Rows from block 5, named by matrix and row number. Rows with one number belong to one channel. Each number is 500 + 40 x the weight over its row's rms, rounded and kept within 0 to 999. All counts start at 0. Numbers have three digits each. After the name is the row's rms in percent of the matrix's.
# convs1: first pointwise conv (model.enc.1.2.convs.1.weight, 192x192x1x1), inputs 0-191
# convs3: second pointwise conv (model.enc.1.2.convs.3.weight, 192x192x1x1, transposed), outputs 0-191
convs1.112 098:465472512438507469505486458482559545478511466411472544526493553489484501495445524486496441540517467521530482489510485554480500525478438533517563543553552542563519422475572497504401495537470567538488556519501514467482457532481529490497480549532543537480433545530471504435464463481521565525497582521465454525510466497531463474423546525491430455472590461444480430560492554541516543525604493466551483482438496521480459470477529513452530482476560510462490520515490517470563504446474526498496497469530458504594439557443463477480514511500508550500423601495531502535541470452521388508
convs3.112 092:471503520513488580483502485592430452484563495519510456467487469485546471521518477529502500474535553484558554469502458455528506505468475525512489551485555593526520561487507391486553453479501480511397472463520513473590535469496433490472492461521473486519558533495473474523470502511524469517438469488470472523565533527533499530477483572474521521497484501471549475442467494480474465496533524510458540469488496445541538496454401491504462626469448532522516525505487461469519492479549483553463591446539475498513560520408513532553518453504472519570458550481434344510557473504460475511
convs1.113 101:506490480523541494453561536551557457534505475519500502430471604489515469481478505541519547521570470497551501450443466476526462454514472476462513474475494496513513531504533529529510453507535475543535500572510506538539443544492450473507548469388463483496411479421521587491545495385500527477524512361535477491532476482478524458471503489480498484442543542545496549487459442537531530482453574497479537562523442513457491423480476525489486513442459538466451459480475526480497566494493490590436465534434533528487505453499451483428473454525520554520530500512447467551554548446440544480
convs3.113 097:526474477532452525472535491506471473511453536504445540533487410513525508556549457498543472506507527448512518433470452507548532437494487493497484466501481545506545459472451588504457480552536500491502471509532496491538488504479411460536518522461498490427517495522481470499538411560489510502538538495421497522402523494481553495449592563463556511402517536443514482555564468491506593499456430457485566466619460483481525577551508488482541454432450526486510436465484504433523520539438442474513460501485466445529461471554522493480428494545454525522468599469511484522519521458511508533
convs1.114 100:522554470497515574544527494414495485516597522496499537409497553483491442497537546486453460502489461569494510537507487504476509584521529526515506439515456576515500546549567562506535484571465522493475480452541509560513484448490488477476485499532495489578408578546450496451518510469534508481465402501508457522556422424421510494468507483496466456480465488595471530511528472548513522427436501518517495545499483521489475535495514556470514463494565511476594452527489479555530486589526470562412473499511507554534446494450471497518467528511572466533508500486467528550472504556510433555
convs3.114 110:458522470466483461503507509482428512516421483512513482525499483564460552512533485513500487504492466501432528614521512489528533473469566552504461491451471463534458539477490498453471579474512436471503539502527469505440509473568455512459570430538474486435441515464532511461486463489471506445482476570468465478432500441458499473521556444507526469525453500405493471509482479437497441566532433461506451552437527451569468458476523494469479458496523495473537568497500541535546502449518537511465494480456578504473523536542517503400431441429451430456521394483527453450487522546527568527
convs1.115 092:474516443487522517487522615597463521517572510500534477457473560457472531554492549452485448472490473483465539479538438483531507454560479446535503455449495503537541508443480506523591514434495523458516561581491533497499573491586477558545512451507455524478487524483498511495439591562456464443535457491508473535460444516508439486571505472456533515513559512493539518489502512464508507523520509499500449525509547496530436538489526495540478427408408475551414525506513527461496523517524539538506500497507425566419509534444566487501506507527482571500511411478467502564574486520477459500
convs3.115 100:499457487498503488482464493421557559553543584438497486364456534545498475534524460488498531525532489493486481529516536389483504452514512576543495484557529487560526516469466446492474415473487560481512477552493518501490516505537539525470500474476533494550522530468468466516447566554558475473519502404509517502552501442569515520535461596503508475440535485529558465594523559506566551508530483532517493550563507489487445532452498408474473500420479491528507559490502496526531507510502545494462422496473515486488470493453515508527609506573504504510456547501521528526568511538549589509
convs1.116 104:532487481477489517477533524543451481524418467521483464548469480490520494485449490513483459545519552496464489485494524503541448541497547550479401489537464439526541492521570494574469433422508494569495524441555474507473540414521422522624553542493536518440496504560508501523477498525527542546482511502553502514526479533459558460605482444449445530507497486482483541610444554512525473506480466434515528538465467505496491510501528486439480553506511518585478524442451497434503463483499533533515482462545507519488480521433524412466576546547423522486499500541523417457475465511499546573
convs3.116 097:506517512555506501509527502432520502528554503460477454496515549500613536524510425461515539504550569410490509549519439454494474471530400561548448500505503552480484508481501518505514492468503539537508518429511561510549604450428495535523511499540525553531498465539507468550487450531541462508487525485509462516580481489484478551482467502521477493526461522521535554498491557536546552469462460478497539550553567514537488483484489538442554501458416466528499515569534445534539475558484515461481465374470388510427506524557540459477537571437549518485521559492521444547507464484559507516
convs1.117 111:480541562531498454441491539509443468502537524442540499491503551486474502496565487451446511525491507546457533537521464477509513547434542437576433514560583460480495477544455507523494484534456498502473501457526512526586450500497447512565501469529500491517521463545509485445492488527431504499563409544532554553562494507541524462541522490505536487532554496454516482535527549436528467553529515473450528514482507455491498476475527430536557468488519511408505439426577517576562444581540571397536527516509477472530476558437463538440543471465575466536536489441502512555542474482556523492
convs3.117 105:515443513563561455544502509477570535499430515489498504458462425515526519564545474486542540521488422541494495496562492505468456418439506552488544499527477490519520455502582572516419464539551477501523497488550448549548495532486511464578478485494477511415479500519529516486525500583486501422490519453486527544517497552435478506545536557457504524469575451459529562500471507465521504486507526498503495461518615475529498611466474470466575487454483511546528486482497520516542534482543500410462490552488493571521513542517523517505405424411524461470432507471471524477476490528547579517
convs1.118 099:496524531507526552592523483533417516500529556504517381556488570472529463532502466471419459528510498510506537546505565523518511499438471453568502433469558575531574476525446542496515537449504494521471488458486509495465552485556541470437481512500572551550476463525479476501485500502517529458492483475570457524487488510474537468575541519546598480495481479571465438485473431477579572488501469512507453552583505486514469493491543504418524479397506441486538517503471501540465525554523507545484466446467446486434519514510529472561419497515449449536540489470566565486463514536493512501
convs3.118 102:537471516541512491472461476478571471457521439513499521490550508507462615514467541442541540558555517489483516534505414477492490566526501478556540448457544481584488552531503444531579523506522526501475453521546484482453464511471549474549474548482485494521566518557522502468485554521533539624512524447450539490482449545506477537500431513588504461489482523573435463480498500450499467478381450431526555536525497528476504449506501596531492544492506504505507484518548466439525502500491524497577542573457407517555480500557538503521476521541543512463499524517470567544498502545442458474
convs1.119 077:479428456529536510581538498559494505573556486590510535489564561509518529451507646474531501510500508482522555431552464516507473515474526470468526474390458506506520520533497509531455469467567546482509485557566522420533601556487517498485471457521483492526500523481525456501470454499465534539569489455526526451451535473489508478533521479572549516489471505452462526512451512517556522501487549479528479580442452519474502512494522542450487491529479503524469456511495495547498590513470483506457448437493447512568485507437514570445475454531583520458474498546460562528514508409453517432
convs3.119 080:519507499539536484530488459527490490406545493590529617634526505506449559524486544512490524458474477525478454389443439534564495507506546474509511460519435537509546528512546492488536558459534493434482463512579450515514439499492501452488534521466500515465494481495533563471548406508492530535553546565466530501394436512521455504524555462517451515539521488480488510501460485427397546477431478446525471493521500454530544449479459507505508465507563528513554492532482506428490531436485524490452462558505493505533506479492484475462462501445543554491455523508518538554489517460439537460
convs1.120 061:463524479531520481508451510443493523264456537534514489499529468495550498514484496517463529566554512492478556462513478477529538543522476585507464521530562497490464492523488484494480503487514538515496476575532506506502572503555486572566480494493509491478511444531486511464458533491487482487515470475484505501503442495513512510496487513513518480525532503482519520455493483521412506505566586490556480325518533495506508433435550481491570528528493497501551505460541532500492465444483549491465499505488414496505552477645502494553532514549480510514535564534522509517480495431481546519
convs3.120 065:519504456501477491510522510424505459495450493398502406622421509529512487533490486494501518441489543485508560560537482517453505474542496476499533511392448479501400498504484473498512482476411470514487530493468467465475551484487583498484499538476505470525484497514537501532460540523509492456510506550456467477508474512524547466508513244504485506503535504456517446516519485503513500469587476521466497500497457479471462519498512425535549539521521542478563483448460523580483511461579486510517519530474531494485477544554528498524473459500499524476510459551526507520419526522510522502
convs1.121 089:525513494439514447503494505465469471504441521516487552471496459483517515504495485466580484511551568481429466579515594484493532476606508530595542476508487486532588517466506447441470434525529452470419566507453567497513435579450523458475523535509464520537501497473494517570547484471449493466501528513512460537448464414498450540503465499511535482549454541550525502516529537517463507498468563556513469510465440461478540452576519499506556498428532487530513496606479508459355519533484448536456459453511563514502477495502528459472569505422513474506509498544506483525508493533501480541
convs3.121 100:498528502424565527399533486480547479471429571488502513521534484403457511481401523500514533505504515491455494492555586514451508547565517556449477524562534514587548468517548513561538489538454530521555516526459497519459542521524504582476487539583543514546511534508479466491529562596541564523444518514466499504548494551516402531553463436505558496493555430479512536486499423525537455470455483493510508485545500490463553483554435549491571468473499563513513487503479502543560520419547479519526479465491505480474482395542450488478521506483507543525502504473542521496488576506496494541
convs1.122 093:429450469488473512443478489513534523529555518460459431523508512455466562469494528571441474519465510500533485467493510520531471463530512505481484580576538579509504525547496384483524523455485415521520498463499513490477515552493464505543479470474579471491483563523509436454460557520462474550558592574518528426518475511531554494449502562487494559505494500507554552497438480425525490535520478497504501556568462570473517467514443521483532518449548585447421472501532500545473544465493499498486520512511473506485429473552523461478513544567456530522520519458554456593477502402507565559
convs3.122 104:471539544536492476525503517487451531558452433509441411513521531507494471477489502526490509527560423530494538555499468547516575471423537546543491502498480459500449443502501595492470479510529508522542554509458486431464495502464471571519526499471560479477465525516451482411496480453510473400491546511426450516503537501557503487446587517523456526474503441441530477529459443460534447598512514493486526531565498484541493491525455429455495501477469491516493613424446551573523520426500548474543499523493543496431497454526560459508491467470478433573442480494480484429507460503512533535
convs1.123 109:493536504541466484527496476516484465535502498477479496452499604469501550588493519498517540533490579490578518546479561456493460498476435457481465482548553521512522441505504547525569563501576471505447477456494487463499570496472535420487524518467523522447626511513570493460503604460498486472488443551555547470459544508529544474416451507418522466385516473464504409458493477511509445485499513492498431536468555486497495450541531463490527442519459479471495419477523551512531509457501500525466547504447571549518483498484497550504553527464516516558523503474530468527504500532560594497
convs3.123 099:481567525508479515472525525502459484503499449499488393519561503444474509454479522530531440460515540499467509510478451490473496482482504467558489522532475455477511504539459486519491569548517444458459515543575474527466584477534493561439504451489529541529495456526495478534455576485591502471450484448450486467423456556446506561593606472542411484422476475447512481512488432544535463547554530495481509539477501499470518425504544475421490470502615516474480528490514510514433447478507475533425545449481574458485532427509476487496547459423543472517434503535503474483487512514511495548
convs1.124 052:559478505492496547580489524461496509331434461587467501536542506509461495518483475525473470505510545499520557502478511466543511556523483455511484523571547433505538507511450492481473533540502494535514487542536526505455622511539479563584478481515443522497536514513466508452464538494480542434454506469451518496496527480503514527489531477556494495498528477435548542484469430511462556498562538522548500364509525479548486461478516506489585518482493559454594494498499530497518505477507513490463570504487443454552511539636438489461510551519523510499514511535506504545511472459440534568
convs3.124 067:514499446507476507496515489385508472548449469412508442629442504536506480545498505487470515434487550460506547586524521510438520458554474476479537504412422498510423494505500487480487487485416516533482532494455484468466531480477557482492487524473501478526494516504529496555460550523503495447513499536484478486505500519537557466512526260530518513517517522446492447508524482487583508475565470523473491445515456479458460518498523423541548517510504525482543482473472521573478513453568470495486480558464540478480445563533526486532476478516463518480507486545547501532450526519495516478
convs1.125 107:525499515537488557500461486491505527496532464438474501470487474468496426545461490517484498456552479555491458525501527488435484507476511490535488518469467493560479491510517554534519525515489565447622479426484493544515524571522488470517438518511537554591440505516476475489526491397492511506517458511528500515378470534475442484494588549490535510494509509458473513507532534527511477457463456441472495503534560456485490382525487482467478506464499457419532475532551485502529597534433501482618492607498576505494500540465507497514452432539584531497479537551446467441464555464475473536
convs3.125 090:476442517434434498532470467497446508481493479552532488534458507550544517490555475523468512473502464448506433528525439453504502482481540514522525443559479398475496505459459433517444500557562494574527506519524555442475493498439477519563484529464528450430516572513452505440440449451519492483508510432563478548492531522498470526485513566535402481517424512565496560452495549510424505443515532538473474529381478511512518518437528429522497486495475447558455557506514450566539466519532533539493542492491548499463590520536493546502550491491563462506456440519440471485552475568513497496
convs1.126 108:509525525473476576532456469565541547481509492486519465489519565485524441541491466497516540495439546544445530462501471502502506527515427586473472584559522544462468493535520499509538509485495459460388482493503466514464455478562500488488480579503497480505608578495431451499500548559492528539561532522508489488551568537491516491479430503561487457524500475491492493460471502517501501484518558508562476463503573528449505527430558507500493441567526564494546427504467497542498520491512510480456551516532552610567534436439548545522460574513528484502477540449523536522490387582504465507
convs3.126 105:463497497428497477503521532509505551542461523542494511486530551538492495445457495531455505401533476525457519647505488558434500506502539572506504472483522473502556460541506494474536507474520386471587510478453501446426441469539492517467522459528491597451496533537458495448503478457490517564493548460502541471406475501523488503546492504505503480506434484532509472550564522489532422534451497475529450536470500481488536534536404513519552492412556458481523510527511521526518472494488462476513428546489587382472449461595482543511520496474508464546503452462481536489518534516537517545
convs1.127 104:414455467548444457474450444557467557484544496421572492448453427485453528474461517557457502537483503447510548488467489506524525489478504510533483476535508563456592457425513476495474568513487509547553461454475506502487580486452443453511541526533461503479472506471505514621489490473519441472469502565509508415520524523523515491508466606400499573489427498474449504430491563535465462494523449480493513479512487503531496539488605504497527557442505455558468455517526539548446498486489431574489495530499514520533511478586547511471506508522439498510488503508508458529434559489481475484
convs3.127 104:490500541480539511446455531511422540485510390509496430545518609490444482526513515498581487510515524443520514364498412466495440521507465484450445518529461506431468516466513483451483436463530557473490468470553509522450472479460603519516526485488466509482482485488493462459481393449455463492487501501521498491504485446531540519515552477472487457536511484509521489653550542521437516528431443451528471514494533518494487482564533525520446419468531505494496473533489490554500576523523559500514428476531485473524480497503447487489522517481491534444524492483501575442487532460514524418
convs1.128 088:528521485496495487553456538558464445529498568476537469498518628475523457501415472527492492531541421457561508488520471507524494576512464513470473477466517456538480470527531484486541482512509420478486482515569545501590542563492448517569530564547494402513514592485491534486485528480429552523532457450571478559445391448496506506453503427500505470558489511513483477501476462519585550505481583486520465585484562471516537451470509520504500476543453473551530520515489518477447522522517490560429508548474447552489482503500444459455586485537446499485506518477491521449523455485463525536
convs3.128 089:472530411506523519486545532521532518567514502418479372446498502509445388431519459526497504525506491539549560539566563502469484474493459514438551551524484519447454490473545563456470514501450488528522518501463521480434509553536493512508499471494524421507479554551484436485533526549503489476521479507518481541591520482489538536518517539502555474480530473503498530537510477559580513497584531546511514537511501531489443549495509449506447505507489505498488524483570511527519440580534425478538560396493476507486507516558503466526593543557468513566568471505448492444566522577471527539
convs1.129 090:472530517435466440512476424529516465491458484423497494518463578468514491482491513521557502498472473474549547504492548559446528471492488499488528531438448493473514511456447543548515546481587420575485501476472526465475481485494511506438508501456437515435494478450511604446450448512455499543527442433565483553464496476490517435444498441428511577494476453478509456518517496501488493471505508483505461512505460466477485537548426509453546508533517502547502473493506400461556438423422573490486512494498521496586443507428493543518518452536521504464542399593475463492500496513415476475
convs3.129 092:489453458562508451519500535559528522508504521504497497444487430497525507556496430572443472521519529474524517418467459421527480537509514482580496596451476437499552481450526495536463566521472510426495465564548505498472482574471567536531503411515450462559545467544522468478495500514503466562461493456545526517470499471514558545527458533453496495504471499525464542587519537590518478497493526501544512395469543524487569474502591534494534523545617549548466496479470515439525493486429473526495494444472533468575489459487466546524528468454424505519545545503471527531530473476542493510
convs1.130 103:501514458541566537496619501509487505527465527475562482509515519488516539480440461484479517489598486431515519536492589515457535482539503546480479488496470532552454546461470442492551483508512481546537628459490556545493533571463544505418505498443542443489489493455513465480526543561419533468487481464498473515499461494560480503520471511525476568526508574530509440496524525525526537514555565590441451531480512485490520540494596461514538451513482443478524489532485474501416507506463499453436446500491499492534440575455516535494474532500484474513464492616477455500471462521567476594
convs3.130 091:485560479483525554471438542516515527472518497496498492505468536419418485542450516472525530493498537488411528503554575491503561513531520502488526489493517477547527523468532488486525534549492500568504456560519488477535528479519533567485515514583538483567470558483539500494517471498568547503454447508573522514585521522523481477488495313520490507512551394535483481506500473525498426463500520506513559548502530463472525476522482464510457480542532483442434538483493574509448423480558498511501560454455540470586421485547479516534572542458491510547428546490530493495476513524439442453
convs1.131 097:499497548587433509482493470486522416523477516467525489534511452479551462499439439537447529517445524520400479472512492505495534487502483558570491490573430479486448546473498509522537559532489501457564523450445533537532483463492514463482438462556482526580520531528464507515508513536526521444452528515481459552514491530493423505488546467464501530494497495478504523549516458454487574506466477544491463513449493488557525456463534538453503456522525490435541481551473541501472561549502445470501393560470527571484566473535521524526462571422571512521412495513471548420407544491529400504
convs3.131 079:467406457519452539545472437531511503481518519505457556531461506545523499499593469534473520475542444498481442561505399485533470450560494504534507500590531462551458517430388457516448436574494495475525467493497545464545539468460475482567517477453497480491513513527459526494490561469539530500489523494582435548492478490531479525545455711446463550544529515547495491520470530495504494539504520429513516506459479525464490519454500460477470494476456430534587465490501471530506491496455499516534497492462479509443520508474500515532495484513502449471485481512418515505529511472476413498
convs1.132 099:497538504476524555545469622528506469503521483479523524511470474538593520558617437466511478510516471452495528489559479490498519586470431534635498523469520584583472502547510542466556537482546520501494514510490503520593507516485545496546502509442561497454547491474481445403516551449466479458504561460535548504442530536529552407560507441501502418524559535521471460512528537436556540462441478500516563525553496457543462510521555498512518457526504543447454496498506494505444501490531479465502541469491475495511516507488495519506445494492463443459527471462467528442452523522477454526
convs3.132 107:451548541550561475509502534517518501494485502507515479514454496434505533502579488430547512487473529483463454530455527533515469427515445425542518508527479556490463543481508487469446539497465456565483523531544479499543516481541556444496467509514513479573512540510527565554446404563545578528414492508527519494479513434475497542494561457493479510466496493481573599555557482486480514550554526544470473518533439493561469537504673518493480535509531467437447510456506498481489508503446515542380546466488526491466524537438466501553517516468532453493511533548488474512522485425503443528
convs1.133 106:536503527535511483435471451469451455556485549570515488525530446459531513523523512526528499576497455451487505539513539348540472535448505443507498418561472523500529472523462521513472496506446406447514409411475472506468465432532450512482511483548510508471498473476517468553475516441503473492504456550516522529436424485460511428548498502548500470484491484495486498523544537551529511525535505430547526540498500475544543339546516488571537510487491530484528427449555404500470474457457492455474454484534473520447499504514509488477501486486507575524515490557484468506546491427519521445
convs3.133 082:491556520510443547509496539609460499535504409536530494463528518508505507526540469533511512575520502553487503491484462518536474485533441448513489484473456475465434481513493501534510507453493452454449569575527471503524507508511489586469556485467478523445563415575476486503485453474479474414577511540486543508488476521550489442485499589486514476530509495436519552565471537486451463472534508441540566386473558537530445578478459467473433513431471532500555471536548496530499478533587444574486486530549475508451501469512537478469513501554416528543464499477450537544545451461471482490
convs1.134 111:562444544449507469535444462493433509520477500553498481509510498478570465552519513420516503511414436481554476498546491557522533525521419538526511535552532516514483479452516518468500446519485474424491458468495540537558448522538542530512507537511427497535459568549446505520497542444484501485516503449509490542459540489454392444522551461474558458512481482544512517531500456569523574559347470520556442486532489544509479525487548511526546481436531560505553507543503524479530503523461507497540482523529534502454557499514467459542507566423422501502530563501500559470446482575434481487
convs3.134 103:536513525490479525533448477445493448475552501481533446466493565468501465505418553479495534548528518451496486422425498526452524475543484469553552391605492462438541496541526521548559430533525511551485498448486486480500560525493577510454465506485552514495561480537459472476474528481465451520512556395542465505482520533507486473502485498523432486477595528514536471427515500482519525512429568515574520461584497555484529569450467477499508564448556493539431501476506508507436537498451461465530444448536524544541489413512498533549553555521540482528515446498515473558544506543505486506
convs1.135 097:603510491530441543432468475551475503499514482430509501535459503492544528486471470529481561497542501500498560535457496462469516439453472549536517587407533411540564483507497531561507504473495472472460510452504487547505362539450491531452524499400545518489545507525525502508453510525491573523524513417520524517464425540488482549416478515459559521476448463438524493490464450492466475480556545397498498493528457486475531528481532501532487532482503494511475482503510505528550535372526488470559451575515560488560472472470454579495493466505445471488499481480471521434540531471514527482
convs3.135 093:499552566521589534500508484488506494511490445531529435531508513542538474443477512455424471496508569551493538393530551479512516455555496533523526446469502447471543467498515480480559477487483512593508502536451515561523468457482549487442526503462526534505503424497502525482458559512498460424459489454565489456473481581399471520515553408480448492455531554492526500561503475479550513517578554538532520562561488489475537502477470490528460453471515403436508542557517538478410569499487527514432443494508523498449535519534497484501476526490530483522545539563532527554582548546489464540
convs1.136 074:540573548483506522511482485499514517498506457537455500528529507436514499483469528511457565445502458537518469528526467483508355468490518511564558461503504423486473538565475531506536492530517475515507491504471383485551506500483583505483560500537492548543497506533451563462469519503482423472510414467557478459469525471492540461495473533471524472417466623497500484574505504526485419502464510484493508504468515467492581482515500489551570488463538591493483511486531480496493504545462529524495519527329469513488500494519457506475544512486520581606558531499433526530510518514534497464
convs3.136 093:496663464527426536517535550522490520502509541516489502363495474474563498564505481560558492488452509527524558530577441482518458462531502523557438521503580477497502521462476465534536480547514492502477468450554453503477546557496485509496500515493492528555493545520475530571500518533511337503541518479420518417519535521513538545463543412475481505519450524507481517498527425477467493579490467493546518503498537556539506477503476500528491540533491513434453541515526491533517500479486527554445500498512550491478563498483578512504464520496475595523539493493461441511561491488529518440
convs1.137 118:521507497439507472462450535483505531493517488507555487493498524516413482527502528480439529478531504451502446548505491575505496505504525533584517539471454446516503493468461520527555527509446558496524483476485488598502481501524506431449441431505479520489357512536535529448497456536504543470520443569499504528564477544500496490476542485531450480495473494534504513623555510472487484526482498418510494487496423422508500543519474559466509471531610472494473523498490518485480450591514494447436557517498448483549473475349506558506519551568516471517485442487462470563535519547503446473
convs3.137 112:519499575495505521501524473524459499530485499468486513530560474524510656514443512491637485482545523505503523380502495471447501482501418510537525474456468480544516502510524485491491508479449467509495500526534513559505488527543556503502526498501482499548506478463550424494500476529523513490481524524509527504565505447461471516490406516531427571539493484491493462671439512478471473445537519529489539515541519478522482468525425500480512586431570525513568504482490475500553522499462453491547487539491529476488500518519486487524483450488471535474514619579500447517439487422475505569
convs1.138 109:562535520554525529487429478510496501499494514507493472530554527526476487494500505503514544534455502520506536483502464425531537477511463430452508436531447484542516449541600414483550514506503468453491516458495531541437537499452469526471463482492474500471486488465505482530507553499476408545512540568529485492525431504465445587476494381452425542496519504455507534480479522520499567536542458477501601498556481457493468473495419489566516459502519466495531531455430557478526559540513456461488526484487580487492573427568558542490495485475611478523389466469463511526449494468517505437
convs3.138 107:560475397457476472548465498530492543489578534515554497479533485527538559589534487468534395571477526515549536472491496483502534535496449568465544515479473499467554445493527482508525454550477460488473499533511494520486508486557531493466460543484488451521513502488484581503514430528497517464590457500564580469511476497464550449485466577487550478480492581559442521461564586502468537456512478461571445449533522465485452498474517558518512563509492446532557477520512445432439524472533544568522505454546513534536477522524496531522575542518555521405516538524510518527515499583460453477
convs1.139 093:554513429511499518471484506499531547533466461483468522477520443555541454432536488440549506586543526492485499483539543486444515568507457483610435467488500467492511489507472497501510456413479408552452535462486477492492477504511539559566587497499517475462518447534482545548481522518498426532539462484504548491532508533531597516487503452585426602451430486516444527473498525507551524512505542499488484552497536414497537488490489500510482480474456491545495497480490490445496526454416501469544578480525525439509489445490475529512531420378538438504527478487526488467416508538518566492
convs3.139 095:516472549521500488480487484483551526565472539523520485474451507514472548507491477522485486480535520528503523612445518550519456504543463487564489476520425593587502538514473553456529474512508510553496537484446489466470512528477552517552457465465539509505469578450498552439470543465504519421504555534470488517400570479375500456399527444533476560437498509478486605506506479467559478561538509549511509506547465491536502463516525532461502453508477397513501552551569506512474468494482494477460566491464533513405577519518533501577537509492482442496538481504456544528468504555516490509
convs1.140 105:478528507544489488464450523481541501512507494422464480612530464500485549492502472552483486567527500550587541584504496471475518534454536434449466492447500524552534469607514503482487555523487507533499485456504420479477481535412508484522436448478528439489521502522540485484538496513486568443511588536515519543518523494454500469506572479459527490527488559525466476544479563409492410562514515531443549495491468515479572511516516485518410499496465447489485478438498540508456544491521438595483394505495541482490468471512468546382526437507463472508472525490499528558570482475469514501
convs3.140 093:505478492477575467526488499453502467460538461515462538576489500477452490554445536417467492574522490477445491459488503537499496517499531492568529507487416490480514574614510520503498502562482478516518528525559480526529514520475543456525559509514447461492523512515522491500572527541516542536485471542580562571521498482533466513454468373558537498539580437523518544491509555495502399518539555477488559431515557532521517524468550606520566522523544505529561504545442483499513438515505488474501463442479486442519444473518476510466529589471531452417538523479502583506533535529477499509
convs1.141 100:521481518515564507446489529481538512497493491506538545485497536445490487503467542516402559581461477446543442559557490487439507491477505552565502534557485514478430517482470500488468509504537459569528519497506522520452497544443456509450454525471492504486484481554535371469503494529423510515503482589511513454497483527554529446455491505495459435508574493475520508541514555468507475510487488521489435505434539464499484494557521552513539524541478539446467508481556473558496546574455561414543570443496451437551543519464519589483503481432559490476449402486454585461467488561539503496
convs3.141 104:498494494525502553493529487495544574539510459546522475481499455458576508486461488520411540560509480519450517608443509430516460571541570435517469527458529513516530464481501484510475498506465514462538466513431587527467450548517488506509475485532521456525522487495549515516462581467494504473500463620494507517533521516497506547526537549548483481497369490537517484439473517480504456488442462440465517587425589502520491533459483481524571409553482532492448453565535490494453481451520500519470585540528490408514516515542494531482517471453491490545503529409495466517510520505540576478
convs1.142 094:535508530529534528473500463509482543512568494443575510459552445566503484554393436519503447483531489497497471536477505479438479444447461432513546552503500460528531476431427517469523495493482479540535536483415510571481454449492533460508484512526473572533506522444551532461533506490527522441403498522453504473578528598530516585524530622506565476524502514514530448529485378526493532470467440528518539540540535488517468463479557460513494468466489552466527482444511421566467473498523483448525467530513548524512524534459488478466471479488571489531497497443497468448493461492450489547
convs3.142 102:474516532531487479569506498560441484471575468503514549485396477504482525461477491463485488506454533548471499523427464509450457533436506408559536525432485495507508524528530566489533501448518509487495571526559511581528482417534522449443517453526527516506452502547549546499445527442543495496538361613535498512553433503514492498466501398466484499535501507438475432479582472461442515534587535519519531529538481502548465528495554529525475466526549503531510551519478485439520526454527516503506540495479510479489466515460536494482511467466524463463562536529507459582442535508545466440
convs1.143 106:495580508468514515514510552429474522519540486548437495450467520464526551526419420492540498524484605472500521563532513455488505502503498420476529415494547498513497506539446528498499490550430451447493477484510515591567462546492542470535499526532461477518459604518458464466508534473507547479561450532487561551464452504465471514460464410369489528482477500575495454529485457478454487452467562516527461514514522559502535499519455501512454427379568431459521495499547479518530540476492471467495516510562489539495444478487503477524502509502570473490460474432458508549527477485455507521
convs3.143 099:489502545532503468590535483437486552509453516486516495432560489466432509454448480511416551493545458521492527517554499494467512439480477512560531478511462515550466567488537526435473523436426512504535516523574491518466551532490563464520493471491464565588524438517533457447545486457439447543533544514448538505537483486419535513522500460519532501548546469511546501460471558439540477566483461508477506512516506468505500499474442500486527435398508509530524442534537466531500505510477464522536433517393423523469521561529493498432521439557548521551609461510466509562532546510494521546
convs1.144 089:436513449470511468528449481523478479511500420493566499522522503455539513479521508494552443507575496495556430448514515546511462476498509479519442549441519506519504460526502576506409517422532483417476454538527485459505445407452459414513511516549494488457499465486556520462492524488456528534483443507497437529521450455520469452481475520576463492548528480492524553582523519578494488429465512460484498510524501485445446450553504431440497569497574527492470458535460484518546417512464560489535503489511543485423470494411503520493605472442469575493536472512514533425555515508514492548
convs3.144 097:482502475510534496488537524502489535469520507533526473514515466467514485488575448508546498566545578488584590418465502472492504500507487424480528521455534444470519489497500482528494557505467534485491467537534551526483528540542547477470514476531478434479507598464495492509484511496510502530501493516521478528536467520561569530670558547453478497449443533531538502623528492614492489506556476514534450557542574514464542421489511527467508465506624543490528538485526490411530525531467516471453488480510528523498496501527436554446475445471480472495485582514559481499492531470516479546
convs1.145 098:554476508452510580485451361498516540470540578478512520479520498454443497563477432609485514545468559484556454409522546565504490539495522523509538443443542570472529544507459518513465479546528489566482481523531503505503507470420520487453462531524515557501421509496533440474492528510538535483498494455438487495516494530494517496501517553502444485495484505559490473505482484465548494482508480510484516521559488537440480477483485633438511533425468511449476551484467518447527490482503578499448599548489523502449562528492473539476398527482532483510501480489579475474525523592463528507
convs3.145 094:419504509566462526488537569490432559497520549501522491546440450551468588478420487469560546474505472473471501510543534566482524486508456497499450426470456437541490541489484501487454472513475493430471465513438391554464441527514468471488452466465561514506496554557486432532509545503512534447538470540506536432502485490408437495467477464449466585448467508535557485520496486475495523513538489522464462522463445472478491593512518429485513492547475444503454469431536487519476507531495501477465459484475478488526538452511505471546500391474454495453549423454462418535488548502525457458
convs1.146 106:489520524489538520427527509503516525524531559475503504524459593490509491512515605483491558521453503467593523511482475487471451480506533429555573586553523440501472500494471513497489493469489496456509495455483511509492480533517649451464534498468551430506466524527527423531486505527565516479572499551478515413544518547521513498485464534535550537397510508510500513406488525407534551540560530507491471514460503505510540585532472496612504498506501511522569516477506561519486565513489477464497463462495522504469430519475487618439468551513533512500455494525493491502480519535539546564
convs3.146 115:516537451538539416533441476567419503505556493516509537460488456586513491505523430434500529485501496548535466464566478513502578542477472547482528488506527504523495445464577560515510555493467525507418551439444508477520507492507543483512496519410486505472506545540482454400490441598436472422576490447508518510540509500496494488452506497542556500575541540505449532510481558568517552533479479522579494495545577537464481523504427528509512475537486434495448550579453462469492487478505498431556478482476451502512449557528516509538494535518505512555541498466517586545559455515481498477
convs1.147 101:490488510522467441479557607500458483517446532446546431514564497455528470459548470471542559436532530504497525531509468497492564563443463525507548438502550516487453462531505489538577542528480480489506498415555493568464563458545494551544484518521538558552509478513441487500484508505502436470552431504529590454506534497460487516460515509506613465534487497534478501495470533463523524524487498554468502537400484566472554445493531447657503490525529490499477421467493467470536567474497543442496428489514498539548476489494490447533494500484503502490555540557506513456457433491496462536
convs3.147 103:472454532509484582577498506513512526491448457512510471415507450583428547521482506516517524525568455565507457519524389536535509425522520592473498563511425473487528509488588496467473540530496526539475466563487497451433526501490557483519542445504538578351494529527482498551511522520546567501561500535542524525461525449466470512510495542472451555455525515471514543522470611471533495482536517540498455517530537530540502562520560504404468485490493491523536537511521476503460503500551502423487463508506418535520516444534446523533491515465441474514443526477484478451479512481527482506